{"model": "image-text matching model", "dataset": "procedural textures in two colours, tilted and lit", "train_examples": 48750, "image_size": 64, "crop_scale_min": 1, "horizontal_flip": false, "color_jitter": 0.2, "cutout": 0.25, "encoder_arch": "gmlp", "encoder_norm": "layernorm", "encoder_mlp_ratio": 4, "encoder_drop_path": 0.05, "encoder_patch_size": [8, 8], "encoder_conv_stem": true, "encoder_layers": 8, "encoder_width": 384, "fusion": "prefix", "tokenizer": "word", "vocab_size": 52, "fusion_encoder_width": 192, "fusion_encoder_layers": 10, "fusion_encoder_norm": "layernorm", "fusion_encoder_norm_position": "pre", "fusion_encoder_activation": "quick_gelu", "fusion_encoder_mlp_ratio": 4, "fusion_encoder_head_dim": 64, "fusion_encoder_fused_qkv": true, "fusion_encoder_bias": "all", "fusion_encoder_qk_norm": false, "fusion_encoder_parallel_block": false, "fusion_encoder_dropout": 0.05, "fusion_encoder_inner_norm": false, "fusion_encoder_drop_path": 0.1, "fusion_encoder_positions": "rope", "fusion_encoder_connector": "linear", "residual_init": "none", "optimizer": "muon", "muon_scale": "match_rms_adamw", "lr": 0.0019, "momentum": 0.85, "nesterov": true, "orthogonalizer": "newton_schulz_5", "adamw_lr_other_params": 0.0017, "grad_clip": 5.0, "steps": 19600, "batch_size": 192, "epochs": 77.2, "lr_schedule": "cosine", "final_lr_fraction": 0.1, "warmup_steps": 580, "weight_decay": 0.2, "adamw_weight_decay_other_params": 0}
Rows from block 3 of the image encoder of a small image-text matching model, named by matrix and row number. Rows with one number belong to one neuron. Each number is 128 + 32 x the weight over its row's rms, rounded and kept within 0 to 255. All counts start at 0. Numbers have three digits each.
After each neuron's rows are labels from the 100 images, of 14976, where the neuron reaches its largest size: "top examples" is what is common among them. Only what is clearly more common there than usual is listed. The data: procedural textures in two colours, tilted and lit.
# u: gMLP up (value half) (encoder.blocks.3.mixer.u.weight, 768x384), inputs 256-383
# v: gMLP up (gate half) (encoder.blocks.3.mixer.v.weight, 768x384), inputs 256-383
# out: gMLP down (encoder.blocks.3.mixer.out.weight, 384x768, transposed), outputs 256-383

u.421:133134092170175092143100139129107139129209140132142156098130117156072134132128091162134152139075156109103168117144092092086085107133138118137023100110144148089197109108076117166132137107115116146157139171141145155096086053133072155171158108164129211158105164131074203137134154149110150159149124117144199146159137123140116159067160218118118146117129056180148095046155142128139121116078
v.421:189107101141112083125139136097108079074170097167130137078119116190103146086124162131104151122165065176117136138085129102121061085134101132130063037116160121096158157105154110148097108117141129119167193141141144191136088133137140165136170129165113130133118132107147113109081107105169117110103162109052118076150074107102194217090170148150118116111130064117050133209116177106136162180180
out.421:164107122120141162142168101152149153108096114168064164125108115134146099142117138131086103103133117114144090118145127163161153123154132095085135202149135122178128053098154206099148117192093175111115114066140163091159124176122174123115173114055130097073140120122168129099076085145065113138140109141158063100157112076077131104164122101107137155157119160075117164170120091096161093159128
top examples: pink; ground colour: pink

u.380:168098154144178092152162129128086134138095096131103109175139140167214150148117078135124129118132192149076121138125146107116168150115069119091107082181071132110116118118113103145105156093140167102207107108163155115159102098123092128124111199144062160140130085148137104192137162124156146142134081083063170059221120105193137208142171057119138155171147115143133170142119208098184080099088
v.380:141186123158173186072159150134178122167094110115159081160149111157147111145121116101144096130118188051121190112093165129164187085144097166161127166126155172106116150141156144166123131137142129141136146104116068136194139185173127075103105076071136138188095115065091152225111061132098174091030142125144029052105144095118138123080142174099070131135116143060115114135128132172164149150176
out.380:152128099112174092145187148146153089092179147161157142061131117171118092151167192138148146152181112131079131141139153128128118071160157164165129135123114070116165188098143106145116074140114073125119130168139157152169099105107140128123105055097187123132114160162124081146129135115100084180102184156159099143145155195104116119138124114114132157076179145132104142054117113099172175148121
top examples: brown; ground colour: brown

u.137:094131138130116068153130132079103068042144107156144102132101138123135098088106066173108138117124066101140142113140119158180136140089135140130107197070097110154118121125123134163163085167158122123158147133112163199169132200111106090090177063128147161144094099102070141095161177130113093167085129112077129134177133116130098138157180140144086106137094134179174132181142172096100109171159
v.137:094176114131110146137092160140164043209140137134151137132154135107095105155126142092112133137134169132147146091111107125106122107097098114159160072139110110126144112110131095168112120186069155114110114209154134089127151137089087062129152071156157139148172133096143083121180112106084172120109155131159107096116098107137088119088136085095159179078158143106090123130132100098069108110113
out.137:110196122113110115086184117124161148144090169099089093065115146118153163128164089142216140119080178133134066125116113149123068101125148080151122137181168108110133068082163116156108180142114127131138131115152138057140062091139168137188114103105157112128138150136128132092051091152161156167132104058111153150151095095164089091152092120104156074081183154126046141136183120132168127202147
top examples: purple; orange; ground colour: purple; pattern colour: purple

u.419:099171092106147153125111106123137132147144153130087149105141123161141116125093110146105120158121154180123142069113118229158159185135189118107105178093078125072084131074107122126215153113095136084156125128097120090109116111158132082098162123136149091114195164142152147107099123122170180097082159155144173156110146156178128136140149163165099101155143101178131135056121164139137156068057
v.419:156084062118128117196103128064107121137084148167049140215087144128095112112103125159152211172169121123119128142106193128082158116121103122116175122104055107122140065113121030171187157156127131148129115111127124143102126132093160169094167110136146111154118080147109187073196153089155121181172107156143084100107133132122132123189128042091093146136141150103119096178143067143084121066120
out.419:158142227125163191151148126183123152130150147116129120129138089103192137127189178122135164115207141082131136083106112128087185108161118117142195073157156120037088122151121144151168132114079100088177135113141153127183114042079157148148130096102107117134068068122143095138126194133141113142158188097200120137104147139150159109178144126160150128134160145092127138175108173211039172094084
top examples: teal; red; ground colour: teal; pattern colour: teal

u.693:188253156115176127130147157112073101114110112139106141095177175128195144083122082108159161145134109140093143155091132109094160107098146160157072043183158146092120111123094111122164185143136096135136121143093102124152105136188114103193147127135145182105122193144142143113127145117135160152119074107133154107124131107132147183131151121107119067154070089100118082092120076133162147187125
v.693:124146043172158169123071120097111112146172074065122112120124185160128127128112121077119151099172098137111142093117143097080133070133131168137144156109070135120125158121181120093152167125141123115061071122107088166157147165160124150109160116187172114132133082182049101175125135116181080087120128092130145111138146073205161169127129118103075167135106090130143111127162118163157158137157
out.693:170040140142183078139141135167169125127171143183098134147088160127093103131157155101129122117107132121156103078150106134156120121140111189090174177072159138167123111153105161183132079123077163112150117118142132082129127101130130164107139158142132114120168098095117148119097091175096109130145156136233120136121141036136113113149156130141146196087140133157106174170102126080206147128146
top examples: red; white

u.341:181182115112080109141170125076131150102140128109090134105138098115133110154127097159150146123132117158072201134121168120135148157098160119165085121136178140186179115141115109100187111204158111122162162156083154098075156156152141101131178109162129127132115150097149197145127166136165134146113129092097114131106107175131101128108139188123043077121149084113127165112184118137113109145086
v.341:121055125152163120181109139160141156185196135088131128178097148216124150055089132151107113145153053096109136105076134121119121145140090131142155093110108151147100124127111071117178125137160093106111138139136116115139118098210098176155103095164111164131134120181136117148124112127194123096120122123112166144171122126112142141151123167210114108121117118143177126130123103153075093146109
out.341:130124124121151084099079171194142147109114080166123053140140108121137158086132118120122113119109119068102115062088131118170147127156132122089131172138155090101072131151109173144109140136153153164139150124100076163134100161191104123146079077154160130090141134204120134115149082156086098122106125116162175101151126095156122101135146095162170138158071183117149125100110117135160146124160
top examples: pink; ground colour: pink; pattern colour: pink

u.232:151164106097163113154132167131127098104131135108155165087119133132102101058113133084124124155128138090021154163125153133093145113135111144169080129188112105092122150167082122107117115152147095080131088132096181082153147089126137115169136061174126204142167165153119146174122129118144136160178090146132154055137116187140134144083096163098145135112102073110136074047172135110132113180107
v.232:141069134118168129112151104114132152136153146122121108126141142147130112098120131149114168154155089221129116166148134104126147110107144113098111087083106123112124127112129166089145144164116122009174074071144128171133122145121139125140187200157137119167074118177126120157119111148179138067173144053116056117126117086146110147089117091142124167148108122152094105129170152126178145171174
out.232:122116121117193131136170100159134124127093121134071101208102089195206196160164116131131170088085135150149166075140124144117137098197127135139106169090147173162092136139162163139158160145109161160107114142120079093080097157222156149130132153062152088135115165084141143103127063170110097101082153081140138142162139110088136125174130125138130072165130143147134147186088103073140159116112
top examples: purple; ground colour: purple

u.250:190126174144138128186154156124158093135106152172111119164156142089114142081110157130141082089160112210073101146131107136135141126116136125119167116068095100160152124115168124103137110141157198130182137054160225109178106139135110155167122130142109070146094135141118183074142106080203133101140137090208101124201123065158147120188173109134135141088160151149137101076117115092099115116083
v.250:130105138155088148127147082109177052085167160069180138126071147117119117102120158108174135110119104159144103155190062074116138086136097139171051139085110105127148090072118171085096151155097142118159135137172107070120139134081126144179157105191100153155151187196132155140094109180121093144130212133121214151133134157095089121102171118097157160078124109104111124109194159136130130133148
out.250:164153153128129100142110120098185189144136068101075138166114130107109120068134128117094143187104041205111176103065078150121131112135103137159131156084078124110081144040137136141147174100157111122120141113125124160161099142086142101180115103128133162156133086118069165080130078108145127129133122102113112106080129179112121132111092081096111167163067217122142134056071115112111163138166
top examples: red; ground colour: red; pattern colour: red

u.413:139161169079152030131176128116104076096099107195155103130118108149108181125109111131159040091155098155085135133134129164122101069088156110116153163159179116105079167137135111135115123121143089162121164146162151142141122143157135113121105076143132110112090143125112133113163151098143066149112112122117126101150119189145091119090157090125105090086129212171174153103119146133132200153165
v.413:115155094195165101155096158176103100172118068169091100115155167123158154106087100128166122127118157155078079120116162130120128122172088102111111129129103109157178148198114194167127084101113062140127102108150093129078198177135048039107104110078176128111100128146149083122206164099110161111178105114141154135190140135141230187086174129132125139106134104134151097178110135108113061098132
out.413:128144130183119195128114130094131151106112120123111118092100115140140103144187119130156169142140157094153103176092119131107125163112107120151079105192129099056119083047132033144091169165109120123134119086124088092095124100110120100122080130076141141144155128079163176113103097136142094114169120068075164061126113080137087144146161128161153161140144095144066139164165107173133104134159
top examples: red; green

u.723:124101126108120120149072137083106105143179146133133170137104113145128110131137132162084164142161121094105145137152204143125130174127086124143083150122114144131133139125125210151115103156125112087191181157117163125162156173042092185116176060111153103104143096123096120142213102151142132131107123153126085165174088055062081123093175128130127171126170181072124152103135135178140140104104
v.723:128116158156116167120114159099139109098181116143095121113122131122117158081110153114117160124145093190081070167136112094123122109155117116096116078093096109121132116123119167140139117191116072158130135128131119148110137178113101087145138131155144161166133082106163097179139187106177116070158084116154105146120080108097172132086189114105108118169135111141137126175101124174148131188156
out.723:096130141165141150110181121117118048084145126099099107159106124153176147133132162139159098163106174131166150131076042166187164142114155100129174094116102108119110112131133193163110138153079122156044117097167157154136127174205161094119063155064101137116098172169194099122084167090091103092106114111149143099117180163156188176127115134126105079144098105107103107103103092050112102094161
top examples: black; pattern colour: black

u.107:088102051153145164082175057132210140141123120082169109156144117128187129102113106157129123119108085114104125085157119154167164126130145143124058133089151151112143096155158193152150069091094157141194157111136125113159152100157118099053091118101105151099130178166128103168174152195072152124183096120132037121159069095158142167200157123146166144151100099165192096110071155094102150144146
v.107:098159086136140149070097138177139148188128078114149114212134080177166137123109092158120122120145100125195158093059130123128137114148111135085087145135124151140139115171108113167102155120153160140110127126129098158192130086181132121150092084140141116168142179076135131102184097127135138109145183091151054065116156167123166077121129113137126213117132140113167135109108179114156163091111
out.107:111112110081134154098096131165157074181187163113171195075142109137120130158158184141130107139114179164062118130091149125197096132176129147126070151113107147154124113166114088135128149151137119181121110115179112090143114088153095131194161104141132136131128157150136112109109089063096100149138112106113133138165183119133109123160091172076148059089147079128114129185091090133130136146120
top examples: brown; black; red; ground colour: brown

u.316:133096144093164159130137182114109115138157148168110163123066097194116136009121082072184127145118197124084100182045169126130144122147151109086044139172148093129127065123105159114122144185173090106137144105123180140145142169119150073124166093142106116113122171117146187093144117103113126132137103133170108129129125111190130123150121128127190114089117118066097078168102144109094124125088
v.316:148072060154142108144106095181119190098131106146104101174050098179156103148147139111107099128100109169105085175141068098111110099148131184141095137116161113144119149118163138105153112139161122139178158108093124177160180168171110213140102102075162100157082099127124123131126132172142089161123082104105146167156104124116124123150133121136116127080097074169067158135101101102120081188145
out.316:139156127139176101110110088129117117086115111128124050154106148107159128156118158109101125101087063124096164107171111129193146130165129097143137102090165139144113141170159153127078117120094147101077183187172075107132063116131086149148132108081104126175080123112173103143072138144186099130078160084143109129162117207125155140095129119135069075147136143140124141118158183166241133150144
top examples: blue; ground colour: blue; pattern colour: blue

u.579:132152144102109114076069119175141148127179180118093105109117104129130140176109141203078098109102153186120162104128135153132159138130106126149035137132156150108147147174175191069104133136105182127125104155129108077110101146168100093095121092151233138157094183177104072101129134071081136129064110129130154131155133063121121174120133145165084126149122153108058093101141118093144140091099
v.579:090107159143097152125165179128079127113134145159113178133117107088099114099136121095156149145168119116175161127177069131164100150092121146184145115153138110110114122142159092124107109108131157115109157123198103107079156082037120162117113162131155179110131136168165109165152175182118118078191153131099147136139142103080148072073168148190124094135058145128100112116120138135156137126104
out.579:150140118164130117114182163139126043114121098139169146113130163106110107127078104114133138132096061184182101107132115135203126129146049125188115098162101137162133062142102128136203162085099125137176110095143084039173134132177130109115077100102083131125181100107136123108164144154115137127114149078193186131180192070111139119114087087151181095115113104090112151148084080181149140111168
top examples: blue; ground colour: blue; pattern colour: blue; cloudy

u.286:156142178084152055149136150117119104114121116159139099104136089131115183111123119130134069109135083136063111095135130137118093081097143086119140131151190079095102171126164165139091067126149093144123171128176176160112121112143110157160113102191141111075144136155112134113123159130139078130081131115118143126162113185154115075110198114122092103119148193136141159107103169131140178159152
v.286:090136099146166108095100159169115105154115046135117107132140185107188154113105157111152128115092160152087110121100152121127166142182088131140112110107113107178157137189100186149123059107094097117115085117157105078065195195086085078112105122098121141127112112149112090150171149142152152143166120139145115113150147137146174176086159120138133135165121127134116080167099119098063065084158
out.286:103145132181091214161130129100116122099107116100111133110124114142153098156149132127133160157133161134150139188084112134075157186115113138165101107177141124053106057054146102136107191134139106095143104107138093082069136138099149124125050148042158128129122119070157181090126093117122123108147113080106166078128154111108108182132132115151159132128160107155044121172114108147150106119160
top examples: red; ground colour: red; pattern colour: red

u.173:160151210102181074173166141127106074115126149155164109119083074126111158108133114088152059087149112153057125121147114136166116061089146094110098126173160131102096180142136118142114070125155100134120164171187152126134142129158138178147112096172130109110123134124103153095127143096137116140114130119098127124176150142185111117089182101125101069106150218152149146112106148118120178175195
v.173:152108148136133132118078176180087090173115080149133116079163194131121132098113086106110146138135103128062137113115141147151116109172102092144145126126157145146165196192112224159157126139141089134116110097115064156078182130155129102121137097117173116128089132142173084134167160136106147136189126129092150119181126101135161204109172131145093127087066145102110113161109157131114103095175
out.173:125131142166108177133125124104150161100098122111093091103138154163153107147162104140119163147126151124169130171066109133058158163139108119172149102172142138069099074090149089140127190143147095115149144131113094082107125151106144051139073122069188132123119129069169155091096079138130106097156111042118133057168113092086117155154143128134117181131127102113026131158131104186180100096148
top examples: red; ground colour: red

u.26:096163175121157050142176131158139084125119130136153086167141072163108174135125090088168070079178159110106162143166101140158100081093150111126156174160073117084096183136114102135121078101120091144167155135164138166164142139153118132075130096169112119065122071102066153126158143054113052128156116103084127116167164207193119092136157040136111133082158225135169113108150148103091193141143
v.26:093124057137173182091127163157134084161096058138150122165156184081169160117115126123114166093154196110077134127114121138151125146130085127166142154128140127165184130195144157122132144121163137133151111142174085132143212154136066081136080113129129117168113094133127108148163182093061163094149124096137129139139122059146133164100141084078122092122099110116037115226114091076157071125136
out.26:163165097182153173098138155106141161055091090155062083146132172141129102136175095107162221180113123113138164098155104138095181136155133098196125111151171103126079102108170080143132186173146128138139068107122127116105089129155177092169073164135184119123136183065201136115122089184139102133139178072071138088132089166109078115116121109134117125106093091134087135118158101147093099098177
top examples: green

u.27:154107131132165152146136097070097148125198118134122236087055087102183081134162124116110117126121165146120103067104179112120140111173112124134049133143119172168133111106138208143165064180072075168137160176107134095122141132084049159123135118116084130114104116116117113153101152166159126136162142154162218183089128052147173134135134121128143103150106125118144097101146171129112104123107
v.27:177089130177095102107144124062103092096178125167132072095121176195134136135117169128130145154184119136106122145137114102080135120197117135134124098094126127145177130096122148160100081194134085135146162103147132175140146184103111139154178100170142156144090065125155096147124150111121090126153142080120058101146129135113169145125111141104047143165128089169087128168123115109157120159187
out.27:076122101095114144163121117150151067134110129093093086144141165187125183158121173164165107160146126101118158173154071149166175144142160089152194065114132126104091091126102138138105177121146115079118182109155182149179147185130143102108135153106129187179111147125138102122167127063136124161136119114076114103164113180130112153084164117146140138106128152105163160122122122131151111132139
top examples: black; ground colour: black; pattern colour: black

u.66:105104168149151139149146093135101040154134110141094144158168128203191162171057135099068139088136048153135153206113173145097149104085144121132108165111083142089158117134110154207158112167139126123122095085112079119101143120111133114090152085097179126133129112127140163135127134075119077137150119112121126147114119152162101153199208116100140162140129091140144152160106144171087123079117
v.66:102177109139167125127175122089148128139128129120146108129165120100150114119121170091164119154174128128138140154118154102156095113184108183175190089129089110091080143150068012155127130095076133104130140140105129131116073179083141146093143092107148182096093135122099120151096155045130166094152146120133112098120097077103100112135079143104151180127142121153183135064185142125162131127159
out.66:195102108145126213073111193141121072154124169054139178083112130131075104124111114191147134156140114087101100068126154127065104119085191157124159138153152113118141097088103129142128113104157147188124112127135152169129098111111111110168159165164158153108167183123106139123106117156103119172118034148084078132103127086152117132178140158131105162062088125138094103149118122152103144120143
top examples: teal; ground colour: teal; pattern colour: teal

u.174:130136152149091116109174193160134197123088093134138134131114099129173118104127121096154103141124185161079100102085054097125126144122115152153135160128116110126141143183126108100132114125177160154163132168135130091137111089177125121113083142177131071106117222041152131057128154083145160157183097121125093127066189183139115130173075131175128120116112151079150126137170101078098108131117
v.174:115134091161079117165155132114118139095130083120130088127156143171111156194147118100129141142163130134144132201127062110187071117115162101102112100189077090112126132108067099110123136166131134110171057143109145174194167141095067085152117112077158182105156120087151147145125134113142136089140125128155157093153138160117112087104093136120091106124111092170125107103087131102102108141114
out.174:136168101143144126131087094109120137103125110113136081100135175122091126123150101109155191110156105162149157130178200140140110075117125163128066084155128154142106143191075113078151197108162109156102113159080085115132097118139105092086159109151113122119141085193068136144140132142166109109116171133071108135156116160148156119048125107181107189100087087172162153118127129164138175187173
top examples: black; ground colour: black

u.332:145106136107122171111188129126129218071143133139117109132130135107181138119108092086170116130112135162137118156106123133126152087177110144144108139139139093148085147115119156122180104106083137087218099154126146128159122080052174200114128154069184149097183071100159112127128189141138079099234144136131155104048120036146166118099135244068122074112109125125189121137144145132074128086137
v.332:233114167082123112155100125115129126123126142148112156148096144079111098170112093151111145127125110192148137155207102139103128123063120128166130113086138119124146154110160090113156147166111152073133073115158131121147114139104144168145154121172091113139158167177158141093178115114039186128126200157092081130114137105107102101088163171098125134105066142150099077152166088105159140116122
out.332:165146129120109053135140099155110107113128142110066128087138123083134132150153125190168137102199170181134118092082105099150149131137132067111105164146158137150121128179141190141146128167134107137070079173097136137114107149114131171134199131128114162120088187119084126105130125153130139147159207107130131161125126103184137095113141158114138100150064154136147164175151125155183129152103
top examples: brown; ground colour: brown; pattern colour: brown

u.276:139127157072145169182184130128105128089150154164084178110071106105148113153156115088095149103114081161170131097109162105175191077163132132130069099170178108153123107115202139106209147167106155154126169111098080111100145184136164139118162193104134099157123175148151105145089098152122114112121140144145204124114054075218152115153149121131181111085084160106134138187126140128149132121134
v.276:167139119174161101136092159128144100169152126127136114113145194175125137115146149062135177098150097174121124161111125075094083138146152114150112064137118138139122139161123133165128172148132028107124110128105083208148107121133087144186153167131165168151119107143139169183124197116173130125131119099124119114132098100150154115105182164092145112119118130150087140133188144144119118205181
out.276:167078096148128088091033136134155132164115113093194121080136200114091081119141131121213111137122143106117065135125084120111125122113170145143194057048140150106142110134074155170069139131125074064134194152179164105240128056134073123087096109125137143169119115104116094121171202125165127188125111131149105159109178113131117161122213132123116144111142101136127145114110114118162096125144
top examples: green; pattern colour: green; ground colour: green

u.229:117085121139131146140153104097168094113167132108128192061098113143129098149101160107131141076122130094075168149164140117147164074154125129146152148146078097174161141123185111123101101147146071073113154167119158107186183119090103100103118136092110193127119106201073130117131117149119095125178144162122190161119128082146140171165119143187179145086108115139140096176112152149102108098119
v.229:137103093196071134100147078114142180126149148148106115118114155134144105111150160140165175094179109141182088177145088111073126162109099140120186114084095121134119134129123104079071081123130096168116152103117149136120164168098085087127085172123170130146121086184143141191171132111140080161067141081105108124156106060149205183108139100128087140163131125153112120136149136146170174161130
out.229:081158081095139126155121139129077101164062140142170080158167098185214148102152103122153098149135133128105149093108082155132115169094136108152116098135147161131101106164135134159141157120112104181131163137102159128086063142178138134152098124134152059109168160073171075160167165118138166133107130091093080121151140146095133083116103056084162083163155149115127147079174159094088143145142
top examples: teal; ground colour: teal

u.399:124109166125159151140133106151109070138133122133076131157163132206142145149069096083068124123141051171120165192118147119078125120074145125129109157111067157099152144165116137200134133186148108115094097106120085129099161129102159125090135075117186121111122103111144169135128132088096064182146078085088099133119120180173097170184220100101122175139158104130141150156126143159110107115153
v.399:112158132088160149156182138122168129158141137134142153097179119088147108138137154080148082114174150164109132152140150115166092122157115161128151135139121133117107147127071047141157127095079126118123139137099100176124069206105140139091129083104111204102121116116093124159131124046125167114142125111117149092186075071117031123161100115126099180135145112125191118096162143088124097121181
out.399:181089105166118210071102166129125076139103191081122190092115151126076105136137102189148150148142136073108096074091144140092099111111174123127128136124157145123131078084111107129161159110152112194119122104130120181115093063132122121181135168139183161079150181116114152141099109162133119165127057131080107156106121065130106156191162152115129129066069111143091091164116127178120123091141
top examples: teal; ground colour: teal; pattern colour: teal

u.499:135082145098148180073125197094135103137184161134154156145042125149159118125135103106073124105150088100094151155094148110152082084061120106144019100146118132152110143178112184101124129169093093102109170134109170138134113133089062166097157195170133101196130163184101151137112123125165127120156152142143183149129116053136111111178123160104182094115173083082117141103146142186130167148049
v.499:178113133157120091165128097099145132101149115192062108103081177142129115131122125129130135124100081167140080117095115129101136096121162133137116051139090129161162146086115129152090044187115072134141146112134156126139125154096156107103173160170151141156113169126169088114126167132139055142096128102085117131145112097126171149133133111085058150152084103138144157139175169117145156173153
out.499:113131139114165073178123128188077123146144123130098125121176151164142117124128126143167157116071163114151158081181077169123162133234110076154134104105132142112124089121147091165135140135157123135199095148158071141142160135104191120182115146038147115112074142091163142111129153177086125132115088117136113116123135201123198181111179070152086125147107174157111124126100137049144111121161
top examples: black; yellow; ground colour: black; pattern colour: black

u.119:092141124113116135089099096094178092103113150094152162164204098105123103146128079172075109115131135120119123096196123151152136127127126167150118132134077138165100130155121152135153142128130116146124123141143124135165150142051093166112137061132116113074104074193128087118138136154097134162148181157123123149128178117115100086095113120096127124147176184099127085119133143106133166162103
v.119:100120144135142054131156090089167104105112139116060120104141155170163115112114140111133143105141108144140117144086129151138123108111162157108070104133127112125102102098090193151154108131115109116167191157123155151153154125101101109160186121180133128145133075119126116180122161158175123141138112110107067193146142128152141170098136083148111112113067111126137149170156166170085089128138
out.119:093146165130133131144136163114100121146146065115116119113039115187195186113101197125183145145158188097089155140140123158161121151108120095122134122128119110115119131103107102143108068132161153099147163084101174141129168157212128117117096176098127125163142170120118178135200132106129145082138119070122141110117117141100140198113151117175087134193058091129134109102144089125070122084136
top examples: teal; ground colour: teal; pattern colour: teal

u.253:176118151064171108159138174111104040186159143082121168141070116145134113044143147067123112151146112090125110159119123116126186108140158124159063144165145094126137120093087180118214147145122115132134117159135130143129121110139163097130137093158151151104107150095182172091135166126136125109135103170119104104138163190150165161148127145135150128148078088135164128137101104138143079172115
v.253:126111138157100146163137128109124115126097105129135108121094106192135134095156104074124100093072143149148061128126114083121095117121098125171105173126133133189162118140093188064126131126094102141146123138097130114082147136236115089127086126193134077129153082115145103140110155136135157167130137137114125153201042165128131099128082173121091082121101092080136143101112100068150123177140
out.253:136166110125159080105171091136137128062150109167083088139053119137213182139133101109106137108058088108072153060085089148154116173199074168129192127144119139131095095176145139129069125143109101138148150165101132035145110161130129191095120109088131111151121130122107105127072106150143095125080135035127174105148086180145160096093100142129115138094177134143151145169161174110162157177122
top examples: green; ground colour: green; pattern colour: green

u.262:120154094097092114118098183125155111139170088131147132131146077146088151100089162129118135110115113164080082164193084127106094102091147179137066177085107073124139179110087198149095101182189165115112149118095140072140171146077132156131149054148174120094119128215116118097173113106164101133193108155108121125113173146121188133114141162111125122144138142124104129155151142103158148147113
v.262:114114177126123136137141130131114177167088129096223163149164101058122116145130127128187130147162139133061130137105059073105151107114170128129104169045093146127142107102114193115140090142149161135116143148139123117173122123084114211126114118173091104123074193100129120111135128080135082162199174142117111120149143112086120150151095186107096127143150117135124079116126162111101124140139
out.262:130130156133131138154223154112119087113167096131173091151128122188076181144084087082142103106145075099106139171119097124076115086081148200161101198178111153121097096145100103139144094090111145186140096167136086179137109101079141117088110134179124109103176149127116128168107089141108166096199134155062084080167083159098131138129127157126139170101103139154126124143167105054122115129070
top examples: black; ground colour: black; pattern colour: black

u.270:108178142132114094172163178081124113147150144130177104147132129113127179083111108088129153131151102210130095132120093157135119044119140140147094143107144145109159126100165031097109116118140131162107164092100151126110132087158122144088114123131137066116143143157109167071167139114091047157175089117086119115118173177081157201149122113111171100138170129148125167098101146125107182102076
v.270:098172115131097133114149147134138152099112098125147141170120101132082122166158119133076095094166204086106143108212104148098081143135145151131107119199144130148135143131123134079097098106167156144073107156156146108145153119137107124131144145148103069118117125074105113093118138153139090161174165162158131154067102132114101114097083176101096118135159097097129156146115082123131133160116
out.270:141138118126109113153200115077208115086150074132147091070096151152071099128132106135159126136101118119064132062120119150140159092144152168155054124145122145124109084117115131136097146157109198119113155089140106085118109127141104101161136156116076148136116197153182126124091156154188160137190220117060124125110127159086183173070102158178135149100140167195147158196227156077130118155090
top examples: black; ground colour: black; pattern colour: black

u.368:112154100143106125190144097108134088170107142166127060099107141145109149131107146176094151174130147164050132168146102109142121119106148137156163131141135056131176114100140058149164111151096165135136116102181118124195124119052168148081177093144112131170129203060151105092135150068114075136118112151103092140092093176148098096112065151117109105124105097157080136142115088149098086149145
v.368:133139134060109099120115142118149163094146132123056095143106132135099162220108052152150065176137094164077116151133157165123091136121158164122121160102147134091174156063109145152136137120149086098142128123134137106190141190173181077103132135180137135143128040085150094101053169110129110141119127117123098088059081148156111076131054180151112148112125132135104169126186096139155091123114
out.368:109152111168110135058142117127119189146126150129109111128108084130128141140150089134123128106088155134127141120177124124156109123140157144145177143121159046139107148123107167115140090088090163060141178105165125034160155138215185089106122190102127118176124158108108105101135148149138153127042175145116107163093130086102142149112139135129071158090105125119151118114145122156139160148110
top examples: teal; white; ground colour: white; pattern colour: teal

u.9:193136152106167105125148153112098144122124114147112153119142151075163130129157140124132152083083145150131141086196078094187157116148127103151061103167126123141136116122151078098164162098087130123173156142125112081114108127100104142151140129084111139109090196189160097128114155174131183119128133114131154141151145123134085134132145121122114107155111136083080095121165135074188169190127
v.9:181114149106134166062083123158124080152201157174131162125174149121130144086111109105098122134157118071098091122109088084087178167150113103115146090142150125157119140122153167179142142158112064116181143078084126119156142203111149142094152162110167209126095088107138086149157144198177102083138076156165094115145099058127164102077171196172148150159090137092172137144117130191134119138124
out.9:123104168154138177082081134127102000156203132087142142117093154172145128085097141073141099102173140049104126137134154178110109127085158122069124122089114190137130099139066123185180116156179111101067155149085152061159145097166151094096137131161135145146159117183140151149161125124102130140138112131168119181125162110097168175139135119151058158133150100140071121136133108128140140089089
top examples: teal